config.toml
dataset = "rendered landscapes of hills, water and sky"
mlp_ratio = 4
fused_qkv = false
optimizer = "soap"
grad_clip = 1.0
gradient_centralization = true
epochs = 26.8
Rows from block 10, named by matrix and row number. Rows with one number belong to one attention dimension. Each number is 500 + 50 x the weight over its row's rms, rounded and kept within 0 to 999. All counts start at 0. Numbers have three digits each. After the name is the row's rms in percent of the matrix's.
# q: attention query (model.blocks.10.attn.q.weight, 160x160), inputs 0-159
# k: attention key (model.blocks.10.attn.k.weight, 160x160), inputs 0-159
q.107 094:438582408598451520406412510565515541530493493482496476483497482506496486538471392590476549457508567583492386581464485481452387462431540470496462559529531429470493524578468525596506519474514445509519502509453443494561481471567486537489482527425558628433433516398391489558568493485509451452518527547479521457458460565566441507487603474478527509505535438483458570580434549589478532494487425469494509591506509572547563538471588498457531521488507483529492478589561480502470525513575418
k.107 095:547536489510497452411406521508528472501390485486513462472487463482568485459546445480481501517496515497412492526567517361445476498520475513441469529513487502488569518616518451432508459497481409511409446529557627446411526492499553490473486520539482511517473499443419502527481526589582444512556492416505454419515414558506476565564538544535520546449544459476411482584558518490552578557391509409593431506540533559539521444415536430552511531420572462425562521510506535518593443450492462
q.108 101:505511497489582453542470487466427504498471422589488471523536475505571437511460534526496498545500518571422596526471538586588482428583553447598488536482423485489482468509432452506482431438522422470503492559495518501442532421545495493521500491496495485590513580479492374496560461491481544496573479480534608532580536649494533519557500592469483563504554462472511483645553497438543479464544518524531436565516523426524517366488487430560471448483423506455383455473537537441545513507539441
k.108 095:467470454604518572512444489455528522609504524546514527565532516589460500535519472556514402496372560491458428484489376452524476503497563451520326497507519505515487484525467524551535485428451483444509472520524457527528589514572511519555511468487565485495616571438426456453459530556476447522431495470533450452450487423477509523436535485437548655415518498524474458466404539484480457589509547530481568528486535460480443551390462526494501532534409450460519533544576461535533504433538498
q.109 089:598484559418583477544486488479481539445506469481549449574543500468431496546410522478446465520514509486457539544457628562569460501567533531507522535421483553506516540465468435517510440472510519483438361568528434448427547457478574511472514469527471576544585526466439470531495454466438562545551526491559461492486549526537587540541475549450440445545432524505521466493452378505522492575514452540574494464411366477585406436582430451483509462543510443555522524396500499487490571552519560
k.109 091:513567485480468413533514532545436520518462524455512576561418503468495503594416545457568400506499618458430494402486437493499528475489534396508512491487451505556503519485503523575532435527526523493530454404506476565467442486485528491513533453487550520449555509505531441461635465534519402502436397498548481507502469493481505503363552532426497506556436501463541492505519538510568524542587514632486624537497418444505500511532457556471446439528488469455521480383433480623561464498552552
q.110 105:495491437567526540534477528442501467482487526522474525492477418534519399438472518564591487422519479419502488519489511497506463514465503537490523469486542474612519519494441519592443489514442471552601547566434440485504463538395479571566532503515483364374524489558566570406501489499492675553468489528467504473455608505558415580442551461551552495498507421447513483441534511411529432573469530538533524568515436528513437542601543539515521452564464578525474527493555492470467477497482579
k.110 099:619483547453484493501632417465528516419470568514481499535515513477406539531504512508490519492533520502534450559547526566416475550494585575555563481516520485467544494576524546568457524580466448507472611636555481528537560398510489436510460521539545529524396508494516558510449505506451493505438508469447356597503502469547496555398479520656499504484510470467515502492516456547492565431547536473466543359521508544478487532482494467492459575548420472542550469509394477479499553522446512
q.111 092:541515502508553482541424456401488566453482524510515504511515410515485446578503496519513470530453491512452595544462557423476466561467435426494486488474482500533492476552402551533451559493531472516419528527574483562486551469441406539484482462521554462581467546399487478503489524525452515485562589599510608534480495578432591555527515500453501594415532489539550558479554515448429527436481533597489419559460513508552430513500532434515417465483510504487459534379416496485561467545574667
k.111 095:562549542478471566494419512449359483561492486524498536541455432593501524463507459497441447554408480488474459515541404479499542537503519497531538518559499627563421415521468564599554465468536552479456465564460458482536532519491456494584515515571532476436512573533481523463473608522463425487497457593530476459521570523485511484469495510563527636569501535514445471441539506514497442543472470550422555633499515590517468447438510558411534534485445426471469578513397442504488474476410534
q.112 092:475486461424449592528461468535505442494484458511462570450474539504470505426569559449527473445550528504494411503404467510572488425528491491538499537451508506479548477468584495550508466483476534478630542396526569520593508573491427428415534535486491522541604479612558449469442521420544523589426505509541458494520528494479432503398582384583529542453543500491519568485529493562484493495414574493530512461512604512560657501499419574491507485496511586447532489518540515516500458454538453
k.112 090:461486456479568560592562465488582550493452529438433551542510567519433406503471489466492561508510536520617483464516560421473506496521546405571582548509487422478474541505490558508492608463509476530474569515535513560515474445599546566450449541425466448493470491429446441518492525453530484522477557452516458571544519482419472440515469475560455435513486553542484473536471479440413500461528408459664437431501585511515416502510567572580523521587557546587492415549497547565525544517486465
q.113 104:481456548529568488441499398509476493599556482409446546483513537516478558563437446458505499573514530525531630509452535465463427493465429473514483432452395483491497445603478490526561494405564491476521432513432508572550397527476449586484508497462522516514456482466530602609474549550562416448477484486421562423515478512568556483504460580474475534547588483494500419545485487495523455451467493510546429502456497478439483525606557526546439513573452418521557573427476540628484490524536513
k.113 093:556502576469508554449455460506338452492519470544448482493575513425541495491501443487480344545344486542517526444467518524559542502535449536572409521482410506551546482522547453511573492483527467469502541463496555454528588475551485472521506535461467493552501503503459528559479523453499429491531450487421549473523551558499504558538464473495507432517562486372492418532407523542513544499491611489434519491440470654442549437524486453442454484461512402522457588496556530512602463506527545
q.114 095:502526483565496476500533463431500459538444462522583482540506439504497441414417579493523505472474480565519494439572459488585483574516499462581491455448489519579460511560521569493471549384527410533569479541518541468482492516432466473442488525537503422461437455496555540484523480486529607525536461493568451412471451497514522525611373635564427405662523468480425448474518431474528468462526517505559472461507517529516474493427523532408539574396505543543528500561471475390496517486518529
k.114 095:413518509546520530470525480449436557548615442506537468501540485529505565513583446598558472405540406448537394569408473549498512508488516476472553464564521448513529505526514405477425528450446434482483521574607548503493530500429542433425501460515570430476467599472573505485554460459486500487595536433503409564495472449582491478506555462541560545502550504443631476411500493460537518520488541482481589519527525498453479466498460444541454450362572494529474511472474505559554505409525439
q.115 095:617507478501496531422516459451449463558409521482556406384468538484472454520469607510528485597495474495459522527471483468521505519526560465499545474495480587548521539508545488534502471393477381472581494500552479412495556579505507407453474609625526485566533490501518517421468477485456548452453463452519447506462520506493538539401594569518573492466450501502474527452549512463505485520581443542556515574414447553607558458459430513492475489498521472472432448493567459398516437577486404
k.115 094:542452557548513444459566488506517553427558480458479475565489535533454522539469552460528477434524620508431469505431445542530499485544482491558501479550540485558500574539392560529528484511532474458502542449503511540564565470557478526505415495433517483399548613409482510456563550587546536468481408492491498563493487502543523574496536401506485499524564421578519441562512535476575578578534451493538516613592490470508374560526453554489358512521425563477496496454456564510480541485510615
q.116 089:516538408516512545471544474467496535494351509497552584559489485486498579575548501587461419517406532380472497465427529452442484506482567464416446491609541559582465549512442482513485477454582528456416448541455452518499536568548486505531535387497482504536450468483461424531564549481505525493463592424504488509449488482496498520518549505506500570477489527577429436497544501585485483523538397594470462577415437523495525549412466581444480471576515510561490473434491407448584520465557512
k.116 093:478441582537462423489467463574528508565452461558500471472485475527564560565496532439452458529533562545391464541533413586522543489460469478560489452507511587503472464600469537487435417455543550489476494501509552468459428478459485498484475526434574445528547481469559606456548562458573524492469514505575494495475525516411545547585528583536506483570441475423401505532472403571518457541532489513487531538620501438561448422431512566415516444486519479451556491426471563478486514389420398
q.117 106:485439468564486537581488436488536466457549472575569485483506563632484415447522507445507460453490508600397444489475489495572440504512522424471446493504551422473461477527446546470511610542530538479512458571523547426567487462519465472493627500418451439435452453500507515565430491519457474476413405618497507486570495458423522560542497502525475563504607591537556509553481536534544426506515590496489522555492519512538443465446455463461458440454430472532386506387505541545539522513549531
k.117 103:400507448553554490453505553470504411599477540477501510515427577482532504537489511475521553536485327537543573550433424525517556490516463488575523419529437526532461478489530565513402549497557494502457469531563568500631511499427432481472542534453588440555478444517474471612477502412517493547535482534510408469523499414450475533391487483562562605465424500496465555480452467504479517461508546532443490542518494578500448500422537622520512543422544475550470446507518527504542472468387518
q.118 093:437482529471544564408604485495444509525486453509509547469532495389448508392528492501524563487445525504539460537521488390490453526447449452486468440463528492457513478509529431506568483549548533432525495470469454395524437466493634406441507449473552409518433478548522542472525566503536427491508410563481512525535473399585553501532503422526547525582520556498467580450470505563506494633467559483484562551474479531576494519453528433495330452489531529501574446530542469532412557534481508
k.118 097:499488497531541525519521516580577502503502507473545392528536543424508474467433492410522496410610466482460493516437444407545484533557428583561539454584445506508468510490513491476391552500523533479542424452494593427406458567526494501503518436475457491474419367530523574507453514543610517498504413530512484485562558514556596579505403510510606457518510440436493502516561569532474560561472483480539493510478455585495436470526525506558474479564567417414436513521539482453541426516489415
q.119 102:439524440513534524511473529429460437564521552510492621592551485487459545485533451566499443550559505387514454457522531517470472531519557467410451506487481523596527589507492446455545567528373515585520446446467523453463519518505436463485509507429511528458534483469500533660479510460530453554486368497538461526423538468547439478432413450451408454536479475431533460446445458490465479395470501556487454429463488404450462504484471525518510661488522525522593528435538506517523526523547500
k.119 112:502485470493533554564503536597438515458471475458516459549502640475487532488627480533488447437551561486516492454541545585494587561499482464467588519524392522438508500535482511519515461479466518502433483487443475432325435458441465547505505512466397486485490534541572590433580475415572550485469417409469511432494534454529431513543531565431418531504490582464532479553479459536559519454540512449524640453437467497552490385489580508437504500524485502527481496485513445573532506536492479
q.120 105:478502478442470483466456421558456500518522445556472535426634413569526507349532518493569551506461455494474490518580495549525435595510496559423496430445501458531485471446519433543553559461500578582542522554500431578502483575458566393467472455530446516531526388530547533486429504494466559520516487628459493467528550501527508553570375570494452467520434528512497510477423520494472456554451592389472496497444475522559559483512487496515532494442439511555512555567423482568481566545477528
k.120 099:523531484502452432493524498446443530571545455456495456509500474468498542461510492519528449550540498501580503503465442500639454435514528508561608401491548461482431507462522615507546571502456534589455464540539459516536487436392519541318587472389537492471406378546558521490538457446508457503539463493416436517553474478481440559547486449464531453469407558451485511492493608459491483499516501494511567451446459511481457596559497443569583508474449493542421522489491564442562480488504478
q.121 098:434531461528463496509485569540554552594343546549527528509546511427438522484485461606643409526479451514479569486500527529458477471488534492489462529540577498559457450533504501471546508532498578442544534458436368474425395412509536490613438502578512520505482511525513492544512482461497547412531537493548605561524446526517542471430476543486525453468516475493437512516525433575395459536514488503477539473441528548579550518383481434462539487555506506471495545494602413418529576497506488
k.121 089:500563534470449429483482351435532440493472478578417434406561552552481543484494475452568524554472531538444480487468532453495430434540396639498541435538476512503484526649520471513449433492498532414495543544434510461494485457490656474496479499378500486550534499535493484557498543567551521477478475553491500613479495439544464494549555461441502409476522481398404495510501471509496462493490372498513588482553471505457485577451613533506529507484504474458507534517453504507459533539539512
q.122 094:445474446404500535481451391436451487480476512472568551518468489490458604536551484477454481461479471488503561479449405460499500551502557388570486365506558598538465523514501546427511574453552507538436601563542551511530461540541481494516445465545481546525451546476539413584550579542580468469527589412517527510503513568422487490603502529526460601491497506599515466509476590571531522485476464454530381535515492457417486495492480461491476567548500548524415510390495539431536504455518562
k.122 094:389454491441514509563417501494396489521489561524543553508441532571485473535535528541466558498478450602577546504518473539550472547465523494554402427460515583561422473462503535462525543403565520567475527572566474502475518530420512423464524506474446534471581426567490635498412531468497608426521525457464532468525576593412489431525466516488475532543499528503458443527467519572487477553496521573491460564636503496521514449553541596415604472469540469532495537492553537479569525526473537
q.123 102:502498470383537537587519445487409487471510431504460528589510453505464442414453555516463672466509442511534431494519485475542512563529461509555498518520531524552520514536507428470428470539496431422504539584502439419627502486486526498364455467564566558517516464551472424470467500364482539523533445456518444583488502531426434523509567371477546522497503534470515481388439488557529539531463573432483519618483525556556462500524484525498528505481464530563524485556488441430488531440495494
k.123 114:503506468480565478575467509488435530483450534404624608571462539514400548432474528526494593466555553515569494537450436432467453534458448473522570424577481568503464462489523496445458575459482519554470564526557489535400499471435478479493540486487594544531497467526494572429491603460561535496506587442503476474508547471424548471469532515529552552507501492496498476534471554579491601400443515509505410567462565473549487492513501490558584441528564500407574639521515519499538484392531445
q.124 095:548554453598575550492511500413565467483462497494519546558473437621497490517482425570557449556536564430449490461483408485483583515568564545520515551520494481501536514465491411552554478487517470419499484442524470441468609489455459423509540460540491479436497461434501546487571580503505486496541459550505611478537559499600526485499576490479412469513492511454511498516520526409568488426515481498620447446547533555496510654556484576498431503527544587523576472504437459549424439607505471
k.124 101:580506431615540535514558552593541533488478463658529444623484533516435537462529389498439421465520538434414465434412476486511564493456597435568544546539435518517540543448506452520530503573436537533562514421508537441460479513591459484574548494518465425495469487425511561403523520572488480565506435520416527480488492535555560481461497529446427485514546567568462457492510497414468492483573522467525442488471470409490508405512579503534483512498477525479529426509464477544586503564468519
q.125 109:509498492455567406496483472465412525432634528489516567564455324488565456518526522590554561489446516466544469507470504480516428458443558436610454464481517598510493507554478533522541452513554489559508521492443496478531509514507532535526448456474424428454473552542557503479512510542474463453524470500553446536557532630524523503600451403391551489525489582512456496607516462385480522572491537488480494604559460517527558519461536426498477535557455465425449486506511517502558438540588539
k.125 105:549504540563453510482534510526479519501436490545502497455479477565495477514445450489504464460508501519560515526565437528543542496551467519525523594446514476448576527491431557614540541438500528556522408520515564499415463487534468526486525402575471584561563499597528503382521532549451571561461553500506392488407570464412634461527422502497487523476489503438477594525474587536397496574465540409463612528442564479547433444423421478537558567492496452464484474531502531459584485517444479
q.126 096:542571498476405500507434509583583566483462601506591414492485573437497450578483488514501522567524509535513629445508435427464519519452451465456498555521602438506410545439513482480488431452522416477527496516498538482553469567496530519599500578529487551510533436502441498492458548526630482496460545473448593552498506532464563501440560484458476547442471574473491441463427595523613510510502521540597514463483490507466405512458484426546566420490487461369506437550516503478457538464456525
k.126 107:609478493484479483481447521613476479433603418519608505448595509503576472505523511498464540463459473532641478483512436452479499481568430578466460385542530508554501508441418400540489466497499551494477476575481421470484583559466511542468477590538467543540531450439510504602468501552570525390478560460495574522547432515504530514494475567528397467520475463458524432568513522535603440470546524462518463484552543409426541542469459521495470557468479502477460479491483403483513552489488620
q.127 082:481460485489483559499464404529477525491412591425533515487422539528484507502499468544546450514506547523433583482539477485427429501373544497472467430480474548491494543509478583530518523518478572568430416547512529458433424518511551463500492555465488382558448580494564505554561422557608549495500493456481521560428516499492481581408464504446593427547595477559466493444479428546472433524459510587462513524483514455469453380482461507470422542570480518462519566347493502565514446513511564
k.127 088:528537478473497501496491537573443540525474440524414422389415525500549551525502556502594468499540478426403540495576573604471421538569442604515514468514468547534528470562533464508505509556510469503433516497445528523562503498432539505448434439457601502516528389508445488456565523512517539488442503550526510485486613469449505497419530576581498508461480482431452493478459554505504538389515466533382544460578502612544460467547437538358481535446525464510374554489483520469462523514451510
q.128 106:417515449550452500518516498461594566595594515457574516458487472620538459514524396490575578483538512477436444486454463459501606503478558523452528584538529479379455434519474554447537513492534578474523482500521505445515523466417550563553474566493527412570443466469589506372528454559514523580497476502505587561519541521446558451443481481436461487468454449534527495448559472487525537562590449573506509457564519477500500446449473610539541479499538512479534506466484443540439395450432427
k.128 097:506428542455518523489608529524481476555379526489461446451471528496427482515573482507588539483498548458512443460433457516465510485519553462597572541561549523486492441459538500507449494538567415455593511525527450491503489526547526573475503539316491454403472522415546513452568446642442537514505515488523469494521463493476462416480460378400480570475452502576564532462539477465526521471553488516509541457491513490555450497492623525455558454535482481429576594505449542509423511493553417
q.129 108:502387565496436579522542449534571552550415441546438501388480521522500556497475571440507454559448496545492463555540503480577479474505447514521469533510495522564443379474445478505560550564533525470537528494482579519493508492550582584453551441543496520520475477534429432523489447554485513514482505591477562462464374543438521510557500571461570448561534556425524505413537473478413485538494475522529521486499542635460587403463428581504472532512470488574454474513360395507482483549519499
k.129 098:487445505454558589525510519505510549539435387555441379457484481504469507467403537476446509506389535480484516536536498589519543565575373563514455541477476561546469462502478492505462595440580526505516566472491553461526452402540506598441438525563465513531487490504499436453572494509434539414535486423486524505550509476508486443535520608456514419484481506558477555512566486599483510437549488516490491446463477570378494443486472638538582476462581474538475471530450506622489524547480503
q.130 106:544479461517540545496545541541494497585525528480498439455524553515501514531482434453494535579496575564402489493500567413500591533489559471560523524472517461432501591368500466531504565515539511509479504507446505412479629589455418483432425519520476526508513547421503450422505498467525498395506493412488531383478489518577558468439471510482495407447475531478555634505518369540527503537477551530518508520484464592481522401547447531472486562486482510361510488556435550443489439512572471
k.130 100:510539509512496527448482507551523437483497468505492441434453477556469585558496460535514460567507525485512517575485535473452634491594482517509546559507435407462464421439506599511549526523570434419446588517499555438467544535444450498465570540428482573477530506464480593466545538482459491429523477510545489435493435493637545574637551501508594474431570521455494562403449436463466459403520494466528570524548553464543503454481528554478504580536532539542450492566461413553433436498518437
q.131 106:572503579429390510554449448418462499556520468518509487570531617479425563480545501482576502534497433473497448513501441423472402579505454552535531484522458450464651383424548451476561542514527555623476488526542469571555530468399503542475464475532544525584552480536440503580506537346514557560494467463452476545546472511470464506446469532490518493500544579413568472429456536523447469439570578480427452524435513544486496543529458484464519510556420497522507520490545516527449498486490483
k.131 102:465511421424538471468519554536453479473595547653476492605499460452387508479449475459447415572559551411470521528483558537558432460542517436508481469432515441442434517543515511427508499561491539606504480633568395478535459456438507494489532513501534476598474480502515515466440435461563595504532463472398473549494492474434461489495537502501489505543476527495534445504445482616529439469566531463545409479498515457472444414509518488528441511574515626550536457538478531424553545513490512
q.132 099:491613552541408473473479557494495549536544511510445548554481460498504486479467496546487428461565484530490465485378499522563598517464524435515498492436514513575505538579521514515555522465498507460527455475491514514477526470483442418527517592522543461480455565454494481493436456429505451452408452416563453464589528465549527498474462492481574456517434417612426568496583477433554529505512427569500512441463427490594400511546496548427364526504540458516548373545508558419530537468542383
k.132 100:523515436529439480463506480449402532522505527455538579505456535603460485558520536433473474461464546485540389499477515478443454528503528353464517479494506389531534525528434543603573602566542481417478448471496446552534577453522516460403525487428569555451414610501467512525368481506605472542451506497573553434489478503509419466544502519452462464470530508591481556487567525495504475523534492544565486514568558570581508518500531524436463495545469466421525384479565579532457500519517466
q.133 100:445573565600488452541496541491512461524404467536525429440525477469513587593577576551529483492538506465447483444577428469452439484517470518467437435539537474518549489594564477519450497552526437419466588508479454389514471443546448394493556566593485497547411469514598446476472511479482524592445442473501449506525549481528440521514546451547534453413474450483495495504525518485509512433586475373515496413496474495619479509532511533448402470511421504449514536511500554500582494488421404
k.133 095:525432456493402496465440466541533415374535413461478561508491457522554522672539502561572544464501445437465503422511444479487488571466584510492543470489527515518497569531531533573474483585553471483537444579558502493523609517486525534540502488514484463549473528581622536507515433458508530586517520504430501462452479581531476468556488462565562496489516499470551545562464417468481589556521575470505450401532390437563435431446537447488466462538515574403557444477506510549527530531453521
q.134 103:511546465580509516415591595460571602461510526512533543532539468528550501479518533600487492490368591417411474517507473436515473499482495526495425500522426531541482568438423529542510529537450517480518474462501493598450504499471460480460468540537469592430430549406490573449528551463493483492496465389467466480489570381576592561454474611539503518445506497497556556474470471514589470473512490526550469466477507636488584481487399527461488527412492535540483488560499482431510553508608502
k.134 108:606597403509552536427564453523539600531530483428438578454477518502481560503493536579493504486476616462502582566439586497511502518516626461435415489565384474526482511527553559488495520572443429488375533458499557547493529510466563456463490540516515602482450592471572489507525519573485418556453431513434541410515541509581560473476539511575578453461520508508482598398471492445534499498519538510508446518490504481459510487530440458558483573499518484485465549511554468581508555559494500
q.135 102:531553496483600442448517483562545521591396445472507449500408533529516506506461521559524608552506462554489495506433537451437470499493552553561493507480522556510579523424422467577580562432353478436450573514553514408429524515492471529480454631494564521424435542529444459518483503461501439480481502463418459414548577498464509517567423580516422527482502406401452509508528490517516519419542465507553508473443516472547528471530503529465484501475464481558502452472404640494469443514479459
k.135 110:496525450509513464498417408517582494498467461417437520458543541471521374520412571572534574478460492484471571566413551398497554453436543457450510544527477463442553524507459507603493509538514428466412517541492500516554589488455421573458477545520435518391535493406529484511556469527551515451481523518540417391462487496479456509477542489507528468439552497428462500437483464552496414428495483514595479460513524495520487402458504476483487526548413566485543389505447623441485455413445465
q.136 107:465472483518454449456597539529527531520422467503465513464509550478501412437522542466523653604460548560488579498458545441488514499433456545541532450499561520460509497516441555567615409522500459469527505557462457568408465531471515464531493544510555536479588469451461443561354495511480393474524487566507609386508453523556553502563558535472413510512498532522452532552446439497544451447432453533475547456498520541620523501533516543540578454402502526501475433576510551511483561498444485
k.136 109:463505574475488606564432399482570512525534520500412525475468504513557393421421576467514478554547477500541536527481480448515652504461511501425544516460521543498557549434460561558416490465485460490386471477484461528559434586453487473556489477498501584545473434548467463455526459469588559398462529527529450436506547427601513576514434466482447525454499519506506544538506477528369446505474423469485489526465544462531587523597515526547500473433473506464478497492588456511494372543435480
q.137 091:527512445465538526529480454553520442532507562449542363528488547444422486466416519549519543567529570547484504470476538490516541522353543470459559437474566451542480558435514469489532497509539492580494548516548458506556468540452457422425461493519524507506446546505515521513487545465515544440529486534494613479518536373484573492563497545498603459602551433477501436521497424606489472394577545471494537567508494558427609473505533425441519524563429481426609499523462537515604432487503458
k.137 091:475453388496475462552471525493457522420570547591534454530515579492473486529439536550504595539511473495489538506520532419487515553504473513483496525454509458548545602518516556510519483423549506490342618463528560424495491504420502507489514541511529451448449429483511662461609519460547488503589416407480525425460485434475516537596523528579560514611489483376473529544462532439529526491539477471544490549476533526539551551457591485518492494437527482550506443503511398470572549470552485
q.138 099:572438553462481514484390502461570473498496553441557447509448499499495503505580454465447535520436491601551503467593494559499469449556377507542583478509424600407478493531443467449513441590428491505417503452554437469536457497406568529495436497458476484526516534552510546521417505595490462479424477509475589622541476460528489495471597445410482439515572508491545413577533420462475494417505536461557487426466494571446453469551510497531516373526492435518508525441514488543474498526500570
k.138 109:530516595460480469492443493535561506523531495463489471431545581491512572449437463506601464481564432451539589468560402479542589527454449559500520472603505475444472529563497491392448477591553444525508468549592544472482421409472621454464459468515504518454601483456512537520465502538491497571509455490544449598476530413542526547477572461486431566501516476408431450573470397510499499577495452458538344482507483477475532488513583504506490435484565518531521601488514462566515522525526520
q.139 097:564501550465527549418417545483510548534478542553521548526514544428504447511439491536433482477513450429595495560493496482521423497424572446515420528439358446554506461477504552484506457576511518565465387449593514523484574496514357481455485497441459548369488533528493501525605500530424487470461551451489483520477548488474578492541440524576557556515537467540553488472537526477477427475537578425486662518583493587465517492498499508409466535493537540470558469502473580540546475536559502
k.139 098:464532518585438450493400473447419604481495459559540530463554453479530479504426496565469528450450474499543467540536454429415495491509579373502455445446401487534373480507508446531607605469509531439466508448526423496498516477518477483505519523523529530490470484525461535479570584502474493484449492445460507441517519554471586564464485569506493532484552499433515434549569596355559534562458441499607567580467526436457450519524521497516420519428494456545423456479418436517491544495566552
q.140 108:494484581476511533566528596467563523561422522457434468507473525503546536528432499505463451481518555498484495543482469603438537441524578432569399482512460539473444474433592514475435484419467523508464514624512536584429518457530403568459608499435499612493558487468517529509447467442467606481464614431644489579510584528489552480437511510520470453497440579577543518547455527472470527571516449495583454488463479530492463557515459529529482406502538494446447476559443527553547512518512525
k.140 107:592524534468538612472600438429491510488361520465479509503575442524520473567548472452455510448581464454365482495574499474447547448507576487548344487448509479444478426435538477443574553438519465555527460476479487590478507466504532535514543542484476504468518548513522467415430458485432519534544463402548582458543567575484501548406578509477482533474535551542554464425472470501503553466571521528506442461515503528494487540533453581547530426488488482591467495521503509500474449396603437
q.141 095:526397436457429517499521470495407479486479511474472555641519490454488525493497423484518581495445534498541451590536456479482410497601595453496527519596491473495490408493493528503441496516487554501485473500498528452469531441533509515574456572457505491456500509567420495504541590501484486518519649461408576547506511516481520551387510516467456498392421537574546484464466572452509440457543527485570483553592446525459430501477438505506539508471533607503437547426449371498580570449533540
k.141 104:495432568502445487412590464533521568458532505515435474548448437474486542539415478477491452448533504535512504518549439508553497448570629493526497490487560516429451427484441500430552376518473534467597522610433465589525548526493513459471496483489477510432565504493439472560524554485456481449462529550524525553432471517462507523334433442521605572432538502571545480506384569577605499483524432502497497430574548532467522429471457403481505501421452450553528521547500452540498521507523504
q.142 109:542380539439574432446453572429429481531380598556473525542516467507557492519538565432483451496639432507482505529518494600475469413577509477513421505523420574371499539480496529527471456502537508519546389514456496476442544482528537469538494507524497514577582586425482450438526448467499493527481534550522550476437552588515467574522530547555473483440432573516499517504460550598428465443479549561479527461547447553533443485547473571591467527559463560501489460565572515525472523489539529
k.142 091:455496568429545463505453538486493548467524465445511561466524421572506512502450516392552527515510443501495587400525407488455494516534453479508453531488440530426449445455460480469506414513503503498612561553389563540422534521565437560403507504458460517496557540524523512516373478441523500429427525527556451571500469556594597558467506484594501496443532535536559487571392484463490490461491555489571411578464474494454517515489478422551544499486500595482457517585511540583413514473578438
q.143 101:440474553480499533497535525520500401504537394456516512456502423488429594479562503499495427563477520551463419466468471494609462507576426557517457473527508552469476529592506505553429532488533549470611494440489513501543523458470490469520481462599494503560549513418398407401435509497583528549525359620515511482572511481535508444529556526522472518448532622527459513429497537552489500563531440536425566506370541513527498516460578551609497445503566479496494548492439507457440486514489529
k.143 103:525491465418583579471520501544551403575572563500488553569505412481433497510567493489637498535449496556426495460450558535513492531630450589470577512473522559531508419542526518456438480489504487493547459469447472456519460413545464563437494451473616426592462553462427520498532462538579518484464523560412455521593448523562425447496553467572497481543520565485530553498463469533481464459485474565408456454519497569433484473441498530603452455458497547512449424449546504540452488548532438
q.144 109:497544473574443457512509534550433446594518443567493513389535555563557581551484535483477475521490450443530528537530553399495540537508437502554599556486506419402445519493455540513504572452551513511457511418532477498445583558513418502505459420430418503523489494508550550446521413507561504461506446475478541478613440525506509445549555458523523486428497501428472550388467466490436441565502459486381545569500460558489536457480483518449443597451583525518429509594479464429586449574480490
k.144 103:442516502482522460512460481598436464541506518447468507536544475450427518509476500494500471442552424458549459488526584515506568525630313555520479559469480515480482524433541536579511521432540503533434443488572544537445597483505474520535490553492478498545465485458422536437642547440560548387474427493508506440576478558567467452598538492488499443386572492506585608511458519515527387463516485477458591507509438472437508485549469463451549555517516479467519494585502472461483456522454520
q.145 109:502563508531557512499526524464565513540410577521497477454535491513543482534572556458423549489501447501476555514575375509525397486563417538490424570445460566456472423500466480509465545528467369444501468478580530536477610452490481467403536543592594536526454526453447460557568507505411499518520433557569505592459503477386520521573426536534397502480452470459523518569552518552523543471492533504551415532489574480550492514543485432548427393511462461487547484478473502559588441495531530
k.145 102:553544537452442513444474498503528475484445420329463527475537587526477434520514549537538547479480509461478587599483428547530440509413550556447521516436512522391549490538511470443549551532517450478494397434511535489531472438458466509454489403581479533436500438507485438534435451564465461582493489468565461513438495427496542578490610545572431504550542532439496519476519436498439581581468577466522503501421369467499428535483494421505483395584548478530483527457464487486519497539460531
q.146 109:580603521456494530599493477510514631474535567442362440560482549493489537491488481606489549456480555472534465571498481467490547542502501530536438506512505302437612490487466502482499461545512473486435524526505525448450535399501442495494515515523495428574475338510534482461543451521464462524544511543462429451533480515552476528527431522532466531389584559530588612491499491443458576489486531501563552484443483461475432463585440477552524452497550542486514446516472496493526467436486511
k.146 106:528526501499429557539478431452446491461545575425488513579447463549555448608478509615472495512509415442530460546452481515435510586498509515498531578545484519448507416461490563541480526548468528612505547539477427425523512479517536555476525492542390487528469433534437432536391505443406488502521451468414445531518458468537469528518451471505491618476526555444539546472501415516566533526574457375599554574571545549567419424575494450542491561471526527542512466490526439516472475484585538
q.147 097:518562620559492472433450469533444455442467529439485465567487453426493500490549567515463507540472538565484341489378463487535523528477449506419434578517426552533487433493490444506457551507581519483603508471551464442403529496530487507522484470454447503522475544558483545485516504623467436466509459487564563471496465389445517434461461459441619574528468471527424424509439542509468484539475527491441480573517470582518521466510500477541550423457493445480383560492506497540519620420528468
k.147 101:535437542439473551468489485542460427507449557413600512578492407497410505455536604564479511541458552620527484518570414411539477551516511446390466519502563503502423446471514386559479522484527543442459499497473499492429503484467477430455547478495518574488490516455507561524532432516500447399592474422564443403576495474441505492424464518484447561535530481494528422504583537523495610462483454461435469541523503578367518444446464492543558460506498434469489454467508479468491440549542554
q.148 110:491549510422457576487429507480562418496484504477559509538483538543458556445491380507436497502474512378479567514409528507482513501413513480599403546486468445430443521454475474487434436463521455545351410488514476504498507455439456534599442443499473562504570548528381472548484472548512467561478504613455541575471472620445426523518469463494436597611504505476535500503468472455495562469459480550472510503504538453525418517484431443576504435434517537520531421462494564465507492491519564
k.148 103:457588550440483494502470495545599432530413546532515469538568549507517488406466448441558514472490530324422519437595499473531457515488567486538518514540449566466483471522397481466562531500462511511497492590543493438435424451539450518522491417506484519546490438520374392514458476507497533552531520497462533553486484488515506543484529508572387475499455542486465450530524584405564466466453410452595428588508540449583480541546463430575468493517404526550524520490419544451546518483541494